Rows from block 2 of a small image super-resolution model, named by matrix and row number. Rows with one number belong to one channel. Each number is 128 + 32 x the weight over its row's rms, rounded and kept within 0 to 255. All counts start at 0. Numbers have three digits each. After the name is the row's rms in percent of the matrix's.
After each channel's rows are labels from the 100 images, of 14976, where the channel reaches its highest value: "strongest on" is what is common among them; "colour at peak" is the nearest of a few named colours to the mean colour under the peak. Only what is clearly more common there than usual is listed. The data: rendered scenes of toy objects such as cars, trees, mugs and chairs. In brackets: how many of the 100.
# convs0: first 3x3 conv (model.enc.0.2.convs.0.weight, 96x96x3x3, each kernel summed), inputs 0-95
# convs1: second 3x3 conv (model.enc.0.2.convs.1.weight, 96x96x3x3, transposed, each kernel summed), outputs 0-95

convs0.67 096:086104197143153193078137128177115086115077040113123177131104104132121094087136149219136160151145118105090097093094154128126116106110101146141107076135057107139122137137142128100112098127132145093121122155188157131142095078105117138079075084096107129134121170099134102150124156159128203106
convs1.67 108:127160105138131091164107144110108151156166140116140073104093178146113106123144124086140118208129137150165162171158161118158112071105185135126128201087196163216127124115158141126113070122105069132100102053165163086136135152128133146107174133111082182163142123160163160139133135122147088146
strongest on: yellow object (39)
colour at peak: yellow (30)

convs0.92 109:065188140155133116109125146189144123114085080160135093147142179065095122154095179089136133133121100127100130125095147174114128131117121160136095089123110128111146105144094086142203112178085167127064146114092069117133141126103158204133113127121171049179200127136094095119094153132154132141
convs1.92 089:192114128099169058121174114120125134118158145095129181126132094135141133206105125107164125149135111104233142096140082134156196112174184139109142164152095150133152123140193130141123130074100102063122144171161189157138146170132100141142109124070101130132058165109123122114155143140138143149
strongest on: red object (43)
colour at peak: red (30)

convs0.77 093:125169126163155144097157146124101159117104045110150141127115051067135131099154127095083105127106103145140097170122166153142166134117134146176046131123145157113119126143142131162116089127147041109080140111099127086109186095143159129168129122084106119168104111084118034107097081093106156087
convs1.77 098:160134142123069118123104097079118089153150105197092138120116144110106126111135113095146173127108054091164171116158096141108109127115172159129158144073033117128116180140113151216153123137124144115151130052087078167090136138130114088131091166144107113126138133124163177077139128070127185141
strongest on: light from behind the camera (52); blue object (35); its colour: blue (25)
colour at peak: blue (30)

convs0.95 098:115140141132149185144122126100141150100099130075143085183141050144168121088055116154161149129054122133087125135127148032132117088118094142070041096091113062077115142085109129139127095143164150105082143111102141121139105091131130127129113131132159121103122187105156163119118132088179118150
convs1.95 104:133089081137169110099114098174087208191168133142119162101148137166083158156207112120091080111136141146149122119106147084155176205122131116040114090089150155123159161146141113129100107144133144162113080152161189175139150135116129128144139089097132140144136072161181110105114105138079128117
strongest on: mushroom (25)
colour at peak: white (36)

convs0.31 087:145116136122000111135156150123155147140178131119092137131157142124064142172167163096133102141112096135155130138095140129088155111151143122142134095095160097235127149094172148126156101153130138116203171117160121081118178071158128134170162138117132068076108101125080138133099151130146126138
convs1.31 085:164153080116190160109088138072139110096113133095155096155143108113133158106124176092132115099141174061157090137152142154112150118122139141131096198210111110103124080109102146160129207130150140163105048105120090165088096147102163181103162171130152093117122119114122062145165129165162137096
strongest on: green object (39)
colour at peak: white (26)

convs0.51 086:108156096120095148127145109075145116134116171134130133096110111105105134127065127178146187141128153093134208104165146193146145122097106108115102087089120108119118121158117102101114095095008089157103117098113152093128068165076116101083099142112107142179094185170105118096145136087156085150
convs1.51 102:182138117153172188181167137159126126122125161165145142150118105136158092120127110062128102120206169149139104119115110072050138134143140089200114130142118107108187123042135107128108124114047153108195129145151094122152128123149123116114084122144069170088132095118158130162145139146091161091
strongest on: blue object (43); its colour: blue (27)
colour at peak: white (47)

convs0.62 095:098140173147116089157096132094117124120160150117109134121124085130164123131104114132119100133096069180125118091135074082069165127147153169076121141138196108197092158159088122114148126165150079113096140072120159111187124061117122113158100104074136093131098077098074145157164085166166179168
convs1.62 102:173128113144149162115089111156114149178149033122213104120102128112061079142161087155164102118147121120133203103150122143105120124167118165109144174112140101114163135024129130154116168168091083133103087107120144190103142095101124171169109135149112149081091156149152107101144139131150150114
strongest on: light from behind the camera (52)
colour at peak: white (30)

convs0.5 094:074203098162116163112118159110168131138141101121153122126085164109096141175142099175095132124154122123117132119085128122161123140145131097206167128099104114167136126133130157079042105112156156169120055129155137190107126100183087075117117136117101119182083056101089125166099080118133147086
convs1.5 093:155074140135145126077141051161146154185061122086144101126107146160136139116151093137168139149086106145113118117155085128133121127106123113025151193116138120107086117084128189124157166215112077131115170133129085068120120144112123140202125150132147109102079119178126123089119143116095112118
strongest on: mushroom (25)
colour at peak: white (42)

convs0.26 094:114051156125090116160119130128126146073182126179136087133166172128098138174121131087084094131088118108145125138094098172183176150177121187130180157162084073181112076159130112121122203116098074129127108161129126175082094124131140098190143162092144105090114121157097109125141144117101107095
convs1.26 106:113108126163125150111108114122108090185052070131097179147084072100139125099112140078128135108098102118156128136090109102124060102078189085152176117100080166075129109133133112176146090114128151085142185062077137071099115125111142100077113101097093088120143086102125174122154112124151153103
strongest on: count: three (60)
colour at peak: green (29)

convs0.17 098:125105074106085119153116149125073095105155101152126136165055109107091095120143105130089124098103107140115106118128097091175168113144129149194115105123076107157056126115137098052101121204172089145168130104106107159139104091132163131109129115083091107083104075074078157101120161121121182079
convs1.17 088:090067184146127186048130113128145127208153119112100056086141132190116159137121131153123128186078117129088094129151078118075165106135127083154141158156119088134107112151141101115127061105151110147095178141167175133155134102167098126154138140182117129097108103154179126161153137076154163134
strongest on: red object (35)
colour at peak: red (29)

convs0.44 092:143123129105089137156085040103121102096137136132088119095130128142163152129173193130166159142106168105123192122163114148101147126089091155108147114130160123127122171152110134094078155110167109149163144125161155108169121131162098070131138132177097082095099034054153141146108066069112128080
convs1.44 101:169140168125177110149163193151143083097151160161123144181153122130085083137123114136111134070129093106073078137062153134125070147115051107079168143100135109098166142083129123170126070138140152100123134166031120175124101120082111163153123136108176141157151164130144153137148170142106101111
strongest on: orange object (34)
colour at peak: white (31); blue (26)

convs0.48 092:116122139118091169103160110173108130074185155119114107114131110138135110089143061091093120127156177118141124148111108126112102141041189047125152111113129103094153138176081158123105154108140123109156148139203130088170108113123128082094148103152127174076050135155167165152138164065119104090
convs1.48 088:152113096122109126150110104123132112117112118147178092097138158133057139200067138135112147175070076076127145085138148126142122149207114131127147158112140161129163041054104102133135101084075091111098104143127108144119171129110068116138080103109173079147132133109114083195142092118146158144
strongest on: airplane (25)
colour at peak: blue (45)

convs0.74 103:125124141131047067134155169114104149138182036095096124138156168041102153140139142140085081130126117150118140126056162149139136113128140060121099124159109107175120192111130096155114132139124103067095140129178127125149152164067132106139106189080114136110140155158126109162153147183096129120
convs1.74 106:111104131114125081138100142108141099108106158138110130152106149149100187152149100093160215151111119128120098168148158120167139149107132161119143141145080162152133103104072129154132110134191112069099085109126099127099180161096141111163209140025102147143190146146143097060113058118143123108
strongest on: airplane (30)
colour at peak: yellow (25)

convs0.78 102:127124143158045062122173146161077193090139150072132075097139160054102100121142134122121093135121132135103163145097192182181120114139089092169111119105086163143115106141082151127144084149183127073121148098111136131161185148111176104118102158100149164128135110114113112144116110071140092077
convs1.78 103:160124084107148082092129088113152120130123095128179163109159132154163133101154111140102157082126149106137154055177092112100145198139092142071084143160124108160166138187124135186090165137196098126114100171123149160098142111139095092168182120163147082185173126114115142089097095179114178146
strongest on: green object (35); mushroom (26)
colour at peak: white (30)

convs0.90 108:158112123175114149140065154077137156111160122171076148173165127134089173127073124143136101105123103138137149149106076083123148139183148206176163137224139161162126127066154128100168173156130106128163104152114130156169119165077102091114070099105131126120112093114105110183124079159143152138
convs1.90 110:116172120137101181093153114172083154139061043081137064087118122161150109098088148114139154130101173149085124111172065125148125112131198119105139162075114117113119115126138129147123124117094115140106154133210179058132152137157132121146151163207096117122138157116178152125086127109114171157
strongest on: count: three (61); yellow object (39)
colour at peak: green (38); yellow (35)

convs0.29 098:110087124149070103086150108141134123105095103158077177113104154123115077067126113146144133157092094118104099128131117101132107145061151133109191186085158111112091123147057138140118105149094164105082164078117155145169124111164129169073068100096197125128193153132108100128122094134053136136
convs1.29 106:112219115130178145114140177201055166125159126125140128149104115152162165121174176103126177087134181162103114152125103190161126069182100129121075131149125195136137110167178102098135114116114130128133095127141174141083139108111142139128151139184079130121118121076073103140124128139142068165
strongest on: blue object (52); its colour: blue (34)
colour at peak: blue (59)

convs0.4 094:121211159139123190085072113115156116117112154172150121105106127156120087094169058102063119142122116132134072170093122112089101132103138137116159165103185133108106150121059115158060131133109135166082127149105055136133141127109110077101134087084163153080145175192137139143105085130129119127
convs1.4 091:141099126084129081165112160134106043157126122123135152159133128087151175171087174132158120131158151130122164124137122084193159126119083115136122106160136073121122124134116096143112111129145147108192102196137135099119098090123134173165147131202118071155102073050117110083134200117074124075
strongest on: blue object (54); its colour: blue (38)
colour at peak: blue (59)

convs0.32 112:065149141090118098108160128129124101110110098144129141159163071057144016098155136150109120162125083065119101129145087113122152135119116119143073146200138158114094126105112102126135136132078105090141130111153116101172093135107039145051165132057085151154126147094135107131118130120142165123
convs1.32 104:177141122147130179159103166071074113121166061165125144106083178163107104101144105110176075170153143149106161129130084155116160087156152130128186106103106126135116139179187135149116078120084151100175096134091118149134152163140156090079051155140177103117196158128127146121161152129127159083
strongest on: yellow object (40)
colour at peak: white (33)

convs0.2 114:194147142131100153073110106139160157162120146115204124137136120166096152138138124255092141224115150146117135174150137133162132147150147094174198169152108159170137148155100177127172151138124153121114116152162134126162167134124137159189102110124098120139129110119139080160171157126124122106
convs1.2 138:137131174159142098118150133102151120105105132141101102105068143099103102104166138107126081222143112104150127148114147126103169102133103143149116087109073130099102097124151108103108152129119081113105099155152140094255148116131141084119139120129132137093148147145058141081086117139112108121
strongest on: blue object (35); mushroom (30); largest object: mushroom (25)
colour at peak: white (59)